config = dict(
    spec_augment=False,
    tokenizer='char',
    encoder_norm='layernorm',
    encoder_head_dim=48,
    encoder_pooling='class_token',
    text_encoder_activation='gelu',
    text_encoder_parallel_block=False,
    text_encoder_expert_mlp_ratio=1,
    residual_init='scaled_by_depth',
    epochs=27.0,
)
Rows from expert 15 of block 5 of the audio encoder, named by matrix and row number. Rows with one number belong to one neuron. Each number is 128 + 32 x the weight over the matrix's rms, rounded and kept within 0 to 255. All counts start at 0. Numbers have three digits each.
# up: expert up (encoder.blocks.5.mlp.up, 32x32x128), inputs 0-127
# down: expert down (encoder.blocks.5.mlp.down, 32x128x32, transposed), outputs 0-127
up.0:168080129092149144128136122136114092124120147134142112143097143160185144124120095155086096125131173151131103104105137136108131105145168124150170125153143105139160129110120145158143122151098193120115149153124127158142156121123137154094183132083162112155123099163072113136095127109098163109093135096172156129111156133127130111102089140163122129122143110131133131074130110083118147140096
up.1:138162075116119122110156107126125133112159145178137140122124126148150103131083121095115101110157165091125095149143148153106152104158075112139110125112097102133109117147120124139132118128114125125134132159125118146135161118107127132138097123088138098136105095122147105157112146108107154162130144142119112151134156143141091124090096104166117138102117118145081163087173129069145174170120
up.2:114123088147067067093148166152121138092204098113169157134166130123061110085165147078108172087194156133113100171116086107163097075072109129131118138173147150201146190107036156160158162115139079085124148087108048114109167180146116077157130116170094122107133152081236195044110047185146089113237122101163103151176052125197063148143113250081128112019135182144128101158103181139123174191173
up.3:133147204158166137171092113073096156154065119057104087124110088131033148187148136136168137208091059179162217129119095054131070151106145148123180123110132170050171123131170136082149117073169093125131120047140114110133119168186140123121110184165105152058153105066062158113142148158161109134117122154194117059075107135082207121212150115146153078140134123086147064195134153228069016117168
up.4:121110149118137111145126108144109125117111104112133147157150095118113164130136125130138093135138103193117178111117086123119123142103150156162172119119135165117146118145136152112128110118127144116132142078130157129156140121164124138114146114142128152109110092129125117114141136127125127092133122154157151099131092157098133125160139137108106128135131128103151130153115127171127118105139
up.5:139191169151120150078150160111165163216172101110153152091105143127124053152119101110087152089090177054089113158219156168160154165194079117201025108147108125101131133136141128127169124128106077104150131171130085115120095091089120109171139154114040114125120104092113194129153141164123070141195123145066078157125146130144162119098103055106133142136061110146062099077131124115103205164124
up.6:149182096110099118113130101114158137098122187174157156130106109151098124116085148127109069097150135128108118188142122174095141088155064148122135098087084064130152160139117152132098135137152122143140121142125169111156162113092152115131106103098177097152082100167190110149124171123100137163126161176158126085140135172144082148088113104152112144123102164116084146148164091119137137150148
up.7:150111144109119110132141150120127129131120122101134131144105128139132110128141099120144112138146135166136144126097112129123132127131129105146195091117149159117147146122109155118135154141153120118128120110123187115132153156137104123097154105110154129114132081129135101146130152142100146112142118140200126095137136130098124152128131135138119116151106123126105126130101132129114116103140
up.8:134132155157174142180121143117075130125103127148119093105112153127116161157090125123091135189089106081132143117166135111165106160128176127133095119140139133124142093122169096124141146137114125119128115097173092145117122089110123135149092184145146140112147125128060119099140134124166130108103129136106105078097172109121159092133111109133169106184133070095190103155135137145140109110096
up.9:107155113117127135127148140136095112111136148194174131144124105165156113128148147127119105128144151103108122169120079125112147122121150146150112124140123120163116118140124114150120123135101148123148151116143156128124092108109095099126173125110114115141112126128120124154139153094104122099104145142159144142139119139140094133119129125107143116150130130134163119148123133118158168115117
up.10:112138111150118145136140133149164087126103154205148095136113132146194156125118127147077125144090143104115125144134108142096176150125154126144103131128112132139114074150130099103129090171089191155151109133135167164139086111104122136104146119137134142136126133124093115151127137120139152105103135138143147125131160116132131115087112073129095115143163109147161130132088088122146147109098
up.11:151131180104156111081091142093082241156157081000086104140171025035027141110219208135255153114160052255137255204105056042183023135035133093115146149143176227121223142129103181051134168046207080048116093015150209106097148236254112090073126125167080220008168100093184148102106112205138005110209157144255101064171101134070164135255186216129091060074103186072094076126133157245056019081230
up.12:125144095113126136094141093121177116077141136196160137109140161123166138100104159131139109098124178113120107125164157163119165141152157141146081151146150099156131140104101138138130099174068163103125127174122139149137134097117140140151177085107108113176140124171102129131082168100085148104138135105112136165141179127160120117096084081154135140109113123140110145059122107024165205121082
up.13:123116121118142148163137148142117108104110129201143137110115153126142143124041147094078079097090126141122108145113127136119144142129141161129135116129142098127125100148113152145117123159118136132159149118114118157152163075099168155128134123116168091143133121123121109130107146088125159113083134121088131101141167133128128134073136112133130133120148103144169156120141114096126138148106
up.14:132095134086134127158092137142165171125156120137090148131163122097078124109132158121179131098120106151136149120129117137149132115163104114099117132120144135145124128130108135119089134106145137130123130106123133101135122144136133128123111111145117136093122140125199125083086149133127101143163126128106150136155111133145126124161154112142130142113115179132078130108123133141121114110168
up.15:141088120127082064122114140133147119093154076143139156168169102066118120123150154099158135079165167149134149127108090111186131130126108124142140148152147132177134146114058126154114155149109115118106115108098082116103165143130139126143167100148090131115120140132240150062089080156127100129218122133114134143163090173177099146135144147104119134066119180148106129117106155117110178136142
up.16:152127124102146129139100130152083099089125141134159161139176112147117098145095100113176075093152120158139118105106105123123130138137103187137159132130159131150146105115093144115072120086116119132122123086110168136151158110147133149139139130127116130119130125113153091140071193092141145142124157141134160092156100128121116131147144123114117120089112184135114174148124112147138139153119
up.17:126190184184126121085142154101137139169138113096144106103076105122120100151174106120119118194089156027116152146190113175161107138172115050197059091157146146117125176144157098144188134129109114095152110119202084094104108101087064106158103175095093099119122106125085180116168128167178083105172118147109090121102142096153155111121103065123133107170098126139063073116110180141125155167113
up.18:136150148179182124114106106097109137139132100118131088054087163160128173175127097163119163204067118050134129088206136140165086148167183092140075128152105156122125109090190072148145120148080128139130082130167080092084076060124118124174091170135107136131167167135069140076156151173179119144145061127067097115077148106114169081157086081101169108195124086102164087133096135134171125095086
up.19:096156185180144122085118150123098162141145094055124113160084056105123095172233129120144129171136125119133209148172061099132062135132139074180089107146120204143148160143142147093188130103182103089142164093150185079097098140140012108110141163090039159079122079090109176147197120194107083043197118139249096112134069116103142138148144147080128104158121149079106075164117221191106169074142
up.20:142115176152184107175090139088073131132056139064123098143133124127057174175162146131190122164120059218168201140104099055137054128070175139098183120097121171067179123138139165076130155090183100154112121010120126122124150147156119129095124173161159145071191137085078124119134151197182147140086085147220141091085124147066182125224154118150147094157124112102168079202142140197089008073164
up.21:126136091124105142154139132139127115105135153179135120135110126149145140109120137142089132102134149112097098116105125113108128129119127119136143119149114133147119123137112122166139087150139154111146148128126122140115121130133126131105174095132144119145127115136131122133140146128122147118112159108148129130140151145147093124124114141118129162128128136141141133139121131099149161104111
up.22:132121183102111117141124203105199165204151095114111131122152153023091106112108200114167164071105121176143178170106137120160153136186084117123071124135169119141118155120098151133126155082125091085138110108115097133114157120121175146140094132134065115090137122097178146079092069141148059152170132130082119104141145143206149118124193083166109117082131153155073113057168127141073118152176
up.23:124123115115111130143110105136128129129128152149125137121128120158141103126113127104111081110137139128130117153094116121108128134106143152137167135145127131155113129142106120143109119125128138114138159122127153153144111132142128124106131098148127102129110129134125127182119162094123132131119148134117167124143113143111098138127127124123115114127130141144132154140119130126124135132108
up.24:137148083120111134125147114153118104110146122165134148135135135167122119136038097116078107083126119127110098158118168167102169132137052165121124127142103081119117145109104142170123125158113149120157132169117102146145160083111181149123119101124155110156120122137128119123113120109105174178117171118099136106153153109144118149126082136142114139093104132159141172147130084094167153168134
up.25:156179215180155136146103132081088200183120054006066117113128019079064137158184187123206171167106023187149246192110083089158050149073150150138161100119070213094163169120158146073198146040202065090104120036136160099104149196192086099105104179182063193038189125033093194103191086223177023095185127171223099070122062090099201161251167165114110082121116149044119056188133137255067011094209
up.26:193158021111092146149135058142101125117121104118082196148162080178162088109080093141129080100113128206127098109080123096138115131112053216120229117162111163173111130081089155185129080114090110114100107132143122134181093172158147124153200130145137115135028160150158101162132130086142182101108132116184199084172111154110107230198115172118090138017063143073133135131061086164091162137110
up.27:140126088124127127136125127132118144139124129141122126146117121133165092114108108137102135114146131128109131117135155154117131106128109137151134116147098099135117137132122116159136132129140132141147120143137108142130155136125147127128114136120131125135139107127123116113129104116125143134130149113134120123125139149152130141142113137139116121100147116120109157087135120120120133165114
up.28:129158135132142161134119113153113117127147144146145161123153133144091100137109124125153117126111106137135176125118145114120133138138098164085114145065157112082129106124086106128122097115145134165138142149153153137160127127158144145147119137118148128111120117132179107142090120088156163117086138113066154123136170111126127114104143098137112088111136149122170154115108125148121119123110
up.29:120123146138175120171134115143123116126106154141143120118130170133156151137103103155122147175105119118120101105155107154173122151137180126139097131157142140153111093104127115138105143104112125153130104086162108116116117066093122135149089127170137134146155180152115098082104130104181164120113098145097121113110161119112148098113121076118165138171131109131143108120144131139152105140069
up.30:152104116102131108132104135147133125140126116119127133136141122109112120112114123114130114081162108183140151147112137131105153140125084114140142138116098139086135139123114146128089142120126106139136101117110137127143164139126184135116112101133114139099116125132219120113091125133116133169167135104133140112123119196115130149139143124143110114076111139139087162135137110124156123141153
up.31:149135046081123117113172058130127062032174166215182157120131156171152145148084162121137056079138183127140069136141112175080151119154155147152093140146149088206143129139064159135128092168046175114140143148110138146156161081129127146153135098096153105168134129174100100145078190050067164108114160120134151138151155099158116087058062100149141149108138131127083167063108083018166193163078
down.0:138116126098153127132142110149030077128094124119131161138176105170116117140154112119129138135143185126180143130114122104136163178159115137120138170191158135150121137105092121097141104095090114119063110150112122098167138153064140134147149183066130145124112173154113115158107124111147145115087129072096155150159145111119135118110142094122113171150081173166128108119120115156102100153123
down.1:165146138118140139117148139114073112174108122120130123150127148115139110071153123137128094108148148112185132122129126167123131164120121092134118120157144139136139115094146155107114108133154120125136126128088147179130157122067128152096119170132153152140091135134128097142112134114170076119087120124146150103110137119112146121120128123164109084146130105094136112123090129115125108155136
down.2:124118173131012152157120123151211141140126075157119143086115193093154167021077128134095200099100165144010108104098185171164163098088092189129101108083135154131140081071140122174135216183129076090141072199130116135171152123125148213244117000169193136154071149116144139100135088062121147107161156169088136145133088111175172172095146110080117048061206093121177175212102159094168197122085
down.3:122137097127162150151081135133190168087159164152092084136127088143140151165089167153118112104130064150079154128090160121165096067082112142117154147114087115117109143164145094109116061130177159181165163055165172087089092079240228095160089021140045123151172112044139175132135189142063182190152147164111094184155161138131132165151111157069145147144102177100147161146191086158158170019121
down.4:120132119105134109156117120133161134102154138129125150157153073143101120132117124101123137146104139121079145171149134135167117164117087121098124124105088101135140151182114100128106161155111158126137136121135157095126121132155129130121110093119108158144119147131123159150136165163100143147117112155129116121145139105106106131119105121082165120104139135137110119136138131149136147126128
down.5:140062136161124123109103114113181142091163087155171054128084188102176140116134157137173135140124105101081121113111126161074090129165221121145114147142199143092129101074137151144120122115139189132140087151145160150124100145199089162146062114111096155082182117084127128106146076099128113088132153113129161150115074138098134120103163128113121083161184084088136134095066149073167171124143
down.6:175128140152140128148178117133112134194109116144122136197103166128168156070124116107119099133138116124148149146126139161135134175130107111132143122102067138116161151096124146104124118171116133111123136130076136150156155124043113166104114195137173133121139140116090108155108119135121078144116110134134147088125167093113159094136143128121067148128117113111109135154102142110096139140090
down.7:155109119120124131166127104164089138129136133101098115111154106113126162086150127145115129164123160138138136130131112104120146165134112117125129135107123165114142136116135135101139121100113157137093145135085139114134130124150112127118137063127097161178118112143164137144129141180110126159107134148109158110162128098130104122149145117135141177114134158136133127159106149086154135113119
down.8:103158131134177136118071135112154113108129196145131105128122132118156099238121132141136116138096099127114132138102132141135155127142143120147158142127132084112117131157109117135124107084146135191137150065194188090089118111196169134128115103097101169074157091087141114122143116105153112148157127141125065158119124166103130137134141106110148156152135150085110141102154096132118153101131
down.9:142129150100109155109125139124106131133123115124152143112151094142111054109161142141165129111114169153140140128105110127133107138116118110116089105144120137125153128074139141141136152095124154129119157127090131122141139141123108138137170163113095168119090112132127150189101135131143137130154122181166092115142117128135166108119122109148124103113170127119115124119115132133124095151131
down.10:165128176107176135145129113141100084138126133125161124140152126153122099162153156106162120150175130130172152151114137105122150145137123092112129150131128119149139138153084159156125125087152159152086165094077144128121165152142137090074113169071074147146158131137140093131088147154118132139126101130141133173123097131128130116133146135141128141144109137139090131065162114118124108111144
down.11:095061099113054134237137101147255190072199140117044113130126089091136224108082146062113177105068080165037137084140173127169091006061080183048172178069026151151107158187177084062155187222159147103155143113153102061072084147233162132239133000225082121192136151032167225115193184159000117155214201163126157158170095093179041157187099111073141145057109140089218191255127124065209211000156
down.12:128104116129130116093155104149093109164111129124157135121136104151151108130155111136148152139149161128154133089097136111115159175155141096118133128146199143110147127133145185107100142115137126086081123158136125124167167130095096138124151182103170161140109096157107075139127086088172103072066103116131169136126089127088158132121171119156133202191146123158097110121092167100111075140136
down.13:165139138138160128098170137152037094162081163127158144152115101138092100149127116149123078152136134101175133150127135116086143161136159102131134075122107130133147135130101129104142135113149088132092109135089121127131176126072105120070124186090142114128131157187117088169105157117143122148102121138113114107112181102121154097046116123144143148150100122145067107088154100142114084186129
down.14:108113111139081133132132110168150160112192114158111117113067159141121161095119129111105155105139106124116106098148146122101121072096125115105168120112102113138124175143155125119146175178123096089153122146144121163124130142137113133119128086144161126143116130096121128148193103128152120136117116131106135146117126131155109120157134130113125135106140099118146115155120132108141127093171
down.15:140114197134063154118111097137164145136158102163115147103100179118129171087090119112103170120083167132104103108117159167147162083100087133121142127100149094126116117105144141137163199177083100087115095251108107153142166148116122131184162061119221116213110136165083156149163087127125123127107126135129100188093088123159142112128144107133113068100201100118134180154104136081160182121109
down.16:121120117134140130107153032110121120140130089157135159164128118138132155090106073108123089143139159108138078118172135152094101164133100085139159104111061144129136183116166111114127162167128131103121165146101135107095151135065092114109141119130141135148091131161119169161145192145092135152091137119141141134103147099116094162115072170132144134122143109103096125155130130108090143119129
down.17:129125166120146158141043122116188154120158097124095108149106186094148143138120137171172107116092142157091125107086156150105118148126136090149085175140205123097099144116129166170077115067159129155131155118146199150133104145213108171165059068087109144075174112062127116124131098119107134106140136106127131173129101165108188122097153141141096098121149113086174173115097112123146153085107
down.18:075138132151164100116061129114195141097156134125114120131139148125144084199112144156168115151117085138078157149106129123106169117138155107152171159128161098099084120177116091146105093069180139191148151047170176118088106123198159110151093098106092160071175104070147111085143092145155135127139109113141102170103089231099101113129128116135129133119075123135120136090082137170125177130132
down.19:153106134101100151154068091156212158095178077132103104119138120091119194091145148162134149105062066222059148116074121161150050068109119167123078163108151141135139106098154138148083143066102173115113143097153146048128044156255125146167102013127037157140174093075163200159108083129082120117190134160164118156124095139127117159170163146087153097090200169111199160163103123131165138075139
down.20:118130071124162132174091125119184126064152187140073143135115076107104143191082122130077130105096105128105170172137130107150123089084101147074158123128104098138126175166153045119148106073183141155158183035134169073100076087218182101142152026149074108151129120067176153116147199138081146213186133132130120165184142127101095160139146147071172168107131180119129148144180086136142138035126
down.21:145158153118137141131132113116102107117122137129140147128165083136085107113156164092160122104165131155147130159100124142144139133130096135118123115144118133181137100095101149118117163115116148098097107126106133153168125128069108113120166190113148103131097141149116123115108103132156093130132141163085099132102133123138144119143156093113108113158153135187080121113134151155137090190131
down.22:176074076186133139134123131134151171125173128168138085084036170097174208104115135114089152114100115068149128099120199161082095102117112138104122150075120100080147119162169114085178172221156113105107128170165082155128113092129111156174096078120182128166141119105080140123162122121093156110138155107072097153090108094113145127073156125175111115150214089096204142128129108066180140098129
down.23:142151145145136127130144134138113126116124112133137139130152066149127118112134099114133117122165143139113125123143115138109108123138133117164133076147086127132130160112132176111136137125135132126135096149111135097132121120084110135122122168110131125121135147141129161170101177106109129128110133140127132091103112103137139109139121128101159117090132141149077133156137128137111124165125
down.24:126120143128137133094211143086106121204075112152150114156121165147159075066155173126143088122164120081166108162159125165090146162160131077119125142169161141146132091096099122096122094159093114087133072178126146156151139109009088124086102222178195105119113193207123115134101159120173115118110135112106141089145146097111160108083118118131107117161131095106087066119130152119129111176108
down.25:121079094134093158219083126131232228078187146128071087132135148069147196132088171130084134070081047143000164122099135111172082040099078156106100165073109139160137121197160085153125107128143176165184138080185159062093047125221153121204089000152057112146163149033169207100181187148003151141234174173135095139209136113164020193153127127054119104061124174089176135172155094131215184008171
down.26:121098099178108153112187054119114120145083110094140175178202079174156120077151053072128141116151153152114080096176072166165166200124136132153156127119078171196106109116147189100084174176066076079152103145068133137126165081037075120135172170179159137135075145237123174159131183130087166092087114158089195135129141130161093118098062091087122113144115139202108127157118143105138140156093
down.27:145124138129147111124166153138099110138093130090144118141155144108122117101137114130087135135131128119158112124130111144143122140153135122138144144177119128143134124132115127112144125145130109130112112134161149148156130122067130136105119158127136116154153167141124123129127155101135121097101095144107147135145152121124138136108149125146105111126140103140140115134097102126126129137125
down.28:118129102159160129105145091126107134134058138154098122155119106171125146122142105148143087125139129115140132075156137171130120135155145090106110112120083126159143151145119105099125114180080077154154151099108128139112118119120135139110114155144155108142157138142112119132123179087128164156119114126125146094143175106114147124120068180138113138189099114109096129123136115107099148127145
down.29:089152132124152124114118139126149112096163152145144134128116147154108099170125124124154129116122130126134114124132127124093142142123148081142153155135153125133119155175106123145147108107164087171130168099137195097126133129180140108135101115089128111088125100105139106142148111127113099147140133115128098166084126196130084167119131127104147137115110126145110102089111086136114126134120
down.30:171143119128102123151177179142154109122129132159127135164099159123160140088104148103084150120126123088148120140168151156122139124118079103099140096123077130138132158127138101071118133186112145134147127116126104144122127146075114122108136113107162115158108150158113137116153127148099104160100120094120145136121150096122142142130102163127115150109164117091126134129144147079120171107105
down.31:140143144116118121139165146175060095169102152142130178151128087173128107086191114126153064132138232126203114131110121133092175240167083089141148091139115193153164115141123189127158149131141072081068089172102149107190150160034080116091219217130180147123059116223079080199127116085202072051062103105128145115140112108108144096104140133141140175176129136148066084112078133146052105199123